From a checkpoint of a small audio captioner.
Model: decoder width 192, decoder layers 12, decoder activation swiglu.
Training: soap at rate 0.0019, 5900 steps, batches of 64.
Data: trained on synthesised sound scenes: up to three everyday sounds over a background, 14.5 epochs.
Rows from block 3 of the audio encoder of a small audio captioner, named by matrix and row number. Rows with one number belong to one neuron. Each number is 50 + 10 x the weight over its row's rms, rounded and kept within 0 to 99. All counts start at 0.
After each neuron's rows are labels from the 100 clips, of 14976, where the neuron reaches its highest value: "responds to" is what is common among them. Only what is clearly more common there than usual is listed. The data: synthesised sound scenes: up to three everyday sounds over a background. In brackets: how many of the 100.
# fc1: first MLP up (encoder.blocks.3.ff1.fc1.weight, 768x192), inputs 96-191
# fc2: first MLP down (encoder.blocks.3.ff1.fc2.weight, 192x768, transposed), outputs 96-191

fc1.442:40 54 52 34 50 35 64 57 45 38 53 52 46 66 52 49 50 34 33 48 51 53 60 57 45 56 48 53 55 48 43 38 62 50 42 53 37 51 42 42 52 47 51 59 49 63 36 67 69 51 60 50 37 67 48 47 31 48 49 48 49 57 37 55 42 29 65 51 45 56 51 50 69 49 51 56 52 48 71 60 44 47 55 60 33 56 53 47 54 46 39 53 48 36 53 63
fc2.442:44 44 52 38 62 44 54 37 52 45 61 49 54 53 50 56 45 51 50 57 42 43 52 41 59 46 47 41 60 54 27 54 64 57 40 52 51 64 36 66 57 50 59 54 46 53 58 14 69 68 42 44 66 65 49 45 28 55 57 65 39 42 40 56 46 41 57 50 34 55 73 53 59 72 46 60 54 40 53 43 55 47 47 54 55 46 38 54 38 54 62 46 51 58 64 62
responds to: applause (70)

fc1.737:44 56 54 61 50 56 63 45 50 60 46 43 28 45 46 52 53 43 52 40 57 43 69 47 48 65 41 50 44 64 56 42 52 53 71 37 45 55 65 60 54 37 42 85 62 55 31 47 29 54 51 56 54 45 44 59 46 35 39 40 62 55 44 57 50 38 60 53 56 43 56 70 48 43 46 48 63 63 50 41 48 67 38 45 58 45 38 31 43 66 37 44 55 45 39 44
fc2.737:49 66 56 44 46 39 60 48 40 59 44 45 40 65 65 57 53 57 44 49 59 42 42 62 42 45 31 62 43 42 43 59 56 36 54 48 45 43 35 54 56 51 30 53 59 44 62 70 55 51 49 42 53 44 46 67 65 33 58 52 47 57 61 59 51 50 46 48 48 48 63 49 49 36 42 60 54 54 47 20 47 63 41 51 61 48 52 33 39 53 52 55 44 57 43 39
responds to: thin (high-pass) (84)

fc1.98:41 71 45 36 71 42 37 47 37 35 47 43 37 49 45 57 47 60 48 54 33 42 54 44 67 55 47 59 61 42 63 57 54 57 56 44 48 63 36 56 62 50 51 48 27 59 36 40 37 47 42 52 48 72 46 42 44 47 43 58 43 54 38 46 38 60 40 63 55 54 63 57 57 58 55 53 47 45 61 57 58 63 53 55 56 39 47 43 51 41 55 47 55 48 37 52
fc2.98:40 55 49 46 37 35 61 52 48 20 50 48 43 47 52 42 49 48 53 65 35 55 71 50 51 50 53 43 50 55 56 37 67 52 42 51 48 50 49 47 73 59 54 48 51 56 40 58 51 58 53 40 64 64 34 39 32 57 53 58 34 33 53 51 63 57 61 50 67 64 63 49 53 53 56 62 56 52 48 44 43 52 48 55 34 44 50 67 36 39 70 43 54 43 56 62
responds to: applause (77); reverberation (62); text has "room" (62); text has "reverberant" (62)

fc1.757:46 29 46 76 49 32 65 46 49 38 48 33 44 56 39 41 68 53 44 33 55 73 61 46 50 46 37 33 53 51 61 51 48 48 54 53 47 39 29 49 41 45 44 45 60 54 60 51 46 45 56 51 55 56 39 49 40 52 42 62 42 46 30 41 65 49 66 73 56 54 38 46 48 59 51 55 56 36 48 46 60 35 52 44 49 52 41 66 41 50 36 39 41 72 31 38
fc2.757:50 55 64 43 54 56 30 23 58 37 47 66 69 43 55 49 46 51 40 50 48 38 45 55 61 53 46 44 59 45 38 55 29 36 49 65 46 67 52 58 48 47 46 49 51 55 51 47 49 54 54 66 47 46 51 58 39 55 35 42 37 47 48 38 45 38 67 47 45 64 42 58 68 65 62 41 51 58 50 64 47 59 29 53 45 67 33 44 43 55 48 58 40 38 63 38
responds to: fly buzzing (72); thin (high-pass) (31); first sound: fly buzzing (28)

fc1.214:43 49 49 53 41 47 56 40 55 55 56 52 52 49 57 53 58 35 52 46 49 66 42 53 56 45 50 42 52 53 47 48 69 44 51 45 45 39 45 46 33 48 47 45 52 40 51 72 46 32 38 47 37 54 33 57 66 52 43 48 39 42 65 34 54 57 63 51 58 42 49 52 83 61 43 58 53 49 44 49 42 49 52 60 44 69 25 53 54 23 57 47 74 38 49 65
fc2.214:50 37 47 55 69 53 65 37 59 59 55 60 44 54 58 50 34 46 47 56 58 45 48 45 56 21 36 58 48 62 50 64 48 40 44 41 46 64 45 43 53 27 45 47 47 57 41 40 64 52 55 47 42 47 52 70 44 44 57 45 48 56 34 66 59 48 49 52 65 44 54 52 50 49 34 41 62 55 74 54 46 45 47 54 66 47 36 65 27 39 63 53 48 47 43 63
responds to: barking (100); first sound: barking (70); background: none (47)

fc1.445:61 54 48 56 44 55 41 47 45 41 45 49 58 56 53 50 53 44 43 49 54 50 52 38 53 37 46 77 47 51 48 63 59 53 66 66 33 52 46 44 36 50 55 62 44 53 44 45 60 46 45 47 57 51 60 29 48 28 52 54 51 38 44 43 46 46 56 35 38 56 53 55 49 47 45 52 52 48 47 53 37 66 29 39 42 61 38 58 39 17 71 54 58 60 51 47
fc2.445:41 49 56 58 58 52 40 44 44 56 49 49 51 59 42 44 42 43 70 75 40 42 38 41 51 41 50 45 44 41 38 62 26 44 55 44 53 55 44 50 30 53 42 51 44 54 35 38 65 63 40 67 37 36 49 62 46 46 51 54 39 53 39 48 44 54 57 46 55 55 52 57 51 49 49 54 43 74 32 50 51 62 53 36 50 59 50 52 27 52 43 71 47 61 63 40
responds to: fly buzzing (99); first sound: fly buzzing (46)

fc1.441:54 40 32 55 48 54 51 43 57 75 40 47 43 54 44 54 47 61 62 38 37 60 47 60 41 58 52 42 63 43 45 33 55 64 52 39 29 49 69 49 62 56 58 41 51 60 50 47 53 62 41 38 44 52 62 63 65 34 30 61 47 46 57 57 36 35 62 38 53 46 56 50 47 52 53 53 58 76 51 42 48 46 51 62 53 51 52 42 46 40 61 59 40 60 62 71
fc2.441:36 36 61 30 59 57 57 52 43 33 44 36 41 55 55 55 42 56 37 57 61 45 54 58 51 43 54 50 63 61 41 68 69 50 41 34 56 41 46 47 49 57 68 62 43 43 42 36 54 53 42 29 52 65 52 41 50 49 65 58 42 62 40 53 64 58 43 57 62 52 70 41 44 48 48 49 62 42 44 50 53 41 55 66 49 56 47 57 44 59 46 60 52 51 35 49
responds to: barking (56); background: none (47); thin (high-pass) (44); first sound: barking (35)

fc1.467:31 45 43 53 51 42 56 56 42 36 51 53 49 50 55 67 64 56 49 16 37 41 54 51 40 32 34 55 57 60 58 44 55 51 64 69 30 26 33 57 42 51 58 59 56 60 55 40 42 44 52 55 43 56 36 60 32 34 30 44 56 48 37 40 44 29 61 70 52 60 45 49 48 55 59 48 50 54 54 34 40 55 45 47 45 59 59 52 48 37 46 55 41 37 35 45
fc2.467:53 46 70 59 53 40 39 35 49 46 35 39 66 52 52 39 51 46 51 48 63 35 51 56 56 46 50 56 63 59 60 41 27 49 53 59 61 70 57 44 49 47 36 49 29 44 48 50 58 53 46 78 42 48 34 57 43 53 35 68 51 42 43 45 40 43 54 25 44 70 36 55 47 54 38 49 48 39 40 52 59 42 29 38 34 66 29 61 50 45 48 62 42 50 68 53
responds to: fly buzzing (64); laser zap (38)

fc1.354:75 32 50 53 48 63 43 59 47 53 39 52 50 41 41 60 59 52 50 41 48 68 52 57 55 28 52 50 47 42 57 36 35 34 52 49 64 37 53 48 39 47 39 46 52 42 67 41 60 65 62 53 34 57 43 49 39 47 46 49 57 47 54 40 52 43 57 63 51 69 43 74 46 66 52 65 56 40 54 46 72 48 42 56 50 49 53 42 54 35 48 38 48 58 44 51
fc2.354:49 48 59 51 78 43 44 28 44 25 48 55 45 47 44 46 42 57 50 37 62 32 42 47 59 64 53 58 63 50 51 42 63 50 37 60 61 62 48 48 61 44 65 49 40 51 49 42 61 54 43 55 48 38 41 66 50 48 69 40 32 32 44 49 42 52 51 53 61 55 63 66 55 40 35 48 51 35 52 50 50 61 49 44 41 58 45 32 47 35 50 39 44 44 52 44
responds to: fly buzzing (38); knocking (26)

fc1.456:57 32 35 62 67 50 38 50 44 42 47 47 70 50 55 46 34 47 46 54 52 46 64 44 30 42 46 56 41 42 48 60 51 44 72 61 35 46 57 40 46 45 27 53 41 52 40 48 58 38 56 47 64 44 72 38 62 48 53 53 54 35 52 57 47 56 61 35 50 57 53 59 53 62 45 52 47 53 45 53 53 58 37 39 64 66 48 52 51 32 66 58 59 55 56 35
fc2.456:47 50 55 49 73 44 48 47 44 57 40 61 58 55 52 56 37 52 49 59 52 55 52 52 48 35 45 47 47 45 46 49 37 52 52 53 58 52 31 45 44 76 38 57 37 50 39 31 61 63 51 58 46 51 37 39 48 47 47 49 50 67 34 55 40 54 57 50 47 44 59 64 37 41 46 59 49 72 39 58 36 69 43 46 61 61 47 41 32 51 39 50 48 63 55 46
responds to: fly buzzing (99); first sound: fly buzzing (49)

fc1.667:42 56 61 55 54 40 60 41 56 49 40 51 56 52 49 59 56 53 47 55 49 54 64 61 40 57 59 35 45 41 39 43 44 60 44 42 37 33 58 38 41 29 42 62 70 51 44 64 60 37 36 42 53 61 47 74 40 42 53 56 48 39 43 52 45 35 45 42 50 41 70 48 67 59 56 35 35 55 61 63 43 46 62 44 40 49 36 62 53 42 52 50 57 52 47 56
fc2.667:38 42 69 47 70 41 49 17 40 56 50 40 52 47 59 67 50 48 37 47 67 57 36 56 43 37 33 62 61 53 52 57 43 46 47 40 33 47 37 51 59 33 47 69 57 56 45 48 42 63 44 57 54 48 44 52 45 43 57 42 40 50 44 46 67 46 32 48 53 45 36 52 50 60 50 44 54 59 73 50 44 52 35 63 58 59 34 59 30 28 54 27 53 63 38 52
responds to: barking (100); first sound: barking (53)

fc1.751:39 44 50 53 64 48 44 45 54 42 53 54 36 42 40 53 56 47 42 50 55 50 63 29 60 51 47 49 47 44 63 50 62 56 34 53 47 42 52 27 51 46 49 53 50 47 47 45 55 70 55 47 50 47 49 39 53 66 41 56 40 51 62 62 51 51 53 49 49 53 72 54 43 64 49 57 46 63 43 44 46 69 53 72 59 43 40 50 49 61 41 45 43 57 46 60
fc2.751:38 58 42 27 43 47 51 46 53 18 62 68 56 49 69 51 58 36 54 51 50 52 45 62 46 50 48 39 69 54 41 57 58 38 62 44 44 46 50 49 51 68 50 46 47 58 58 46 53 48 54 45 59 59 49 38 32 53 45 60 61 54 58 67 51 46 53 51 59 52 37 37 49 38 52 71 52 61 59 39 33 49 53 51 32 41 48 54 52 60 71 44 53 58 36 57
responds to: applause (64)

fc1.733:43 52 42 58 55 51 43 34 39 43 63 35 53 57 42 36 53 32 49 33 48 52 43 49 49 52 62 45 63 53 54 38 50 39 33 59 42 43 61 45 37 47 47 63 61 76 48 58 44 34 47 33 52 60 29 65 27 49 62 36 40 53 54 54 49 39 58 55 39 51 55 62 48 61 62 35 55 69 63 47 49 58 61 54 39 51 49 62 40 41 52 54 42 56 61 39
fc2.733:69 64 57 54 49 38 40 45 51 50 45 47 56 48 74 55 33 48 49 45 37 40 49 40 52 41 54 47 64 47 54 38 59 62 70 52 47 54 55 54 52 68 42 57 51 35 67 36 47 55 54 56 59 63 70 51 53 38 56 46 46 46 44 51 34 55 57 58 42 57 47 54 41 27 44 35 51 24 37 60 73 50 55 62 42 37 52 43 50 58 35 62 58 47 53 40
responds to: water drop (57); stream (27); first sound: water drop (27)

fc1.538:60 52 56 74 62 28 57 68 62 69 61 52 55 31 39 63 52 40 56 48 58 52 63 43 58 43 41 65 42 44 44 58 49 52 54 60 55 43 50 53 58 54 26 64 58 54 44 24 57 58 56 58 47 44 41 49 57 47 20 59 75 60 59 64 35 38 62 52 57 53 33 43 52 48 57 49 58 54 54 36 50 60 60 49 56 60 73 47 38 63 41 47 37 48 46 41
fc2.538:47 42 29 50 61 40 55 50 56 46 58 51 65 53 55 47 46 41 60 47 78 50 51 61 42 61 50 46 61 37 54 59 56 42 56 51 62 57 46 57 57 66 44 52 60 65 51 38 39 42 49 34 50 43 47 42 46 51 43 41 49 37 60 50 56 45 46 58 50 41 44 58 57 57 44 55 33 38 68 58 62 53 67 59 53 61 51 60 26 53 24 48 45 46 54 56
responds to: thin (high-pass) (87)

fc1.80:70 53 40 70 47 43 51 65 60 62 53 38 47 61 51 44 47 63 51 52 57 42 65 33 35 31 43 47 45 40 36 34 53 48 57 58 56 48 60 45 50 49 45 53 54 62 39 56 48 44 45 39 51 48 56 56 71 47 47 40 54 49 56 52 50 48 62 50 55 47 50 40 58 35 55 57 30 51 56 54 55 59 42 45 42 35 58 46 44 52 47 38 55 37 42 55
fc2.80:59 46 52 40 50 52 51 51 56 48 46 50 51 48 39 72 60 50 39 43 60 52 69 62 62 39 45 73 48 50 45 57 55 64 41 40 53 53 41 43 64 56 47 71 45 63 49 34 49 53 36 45 57 42 36 41 59 38 49 49 55 51 66 65 32 35 58 74 46 40 54 39 60 40 70 55 52 52 60 40 38 62 48 58 43 48 40 51 43 59 57 48 53 40 44 50
responds to: thin (high-pass) (91); stream (28)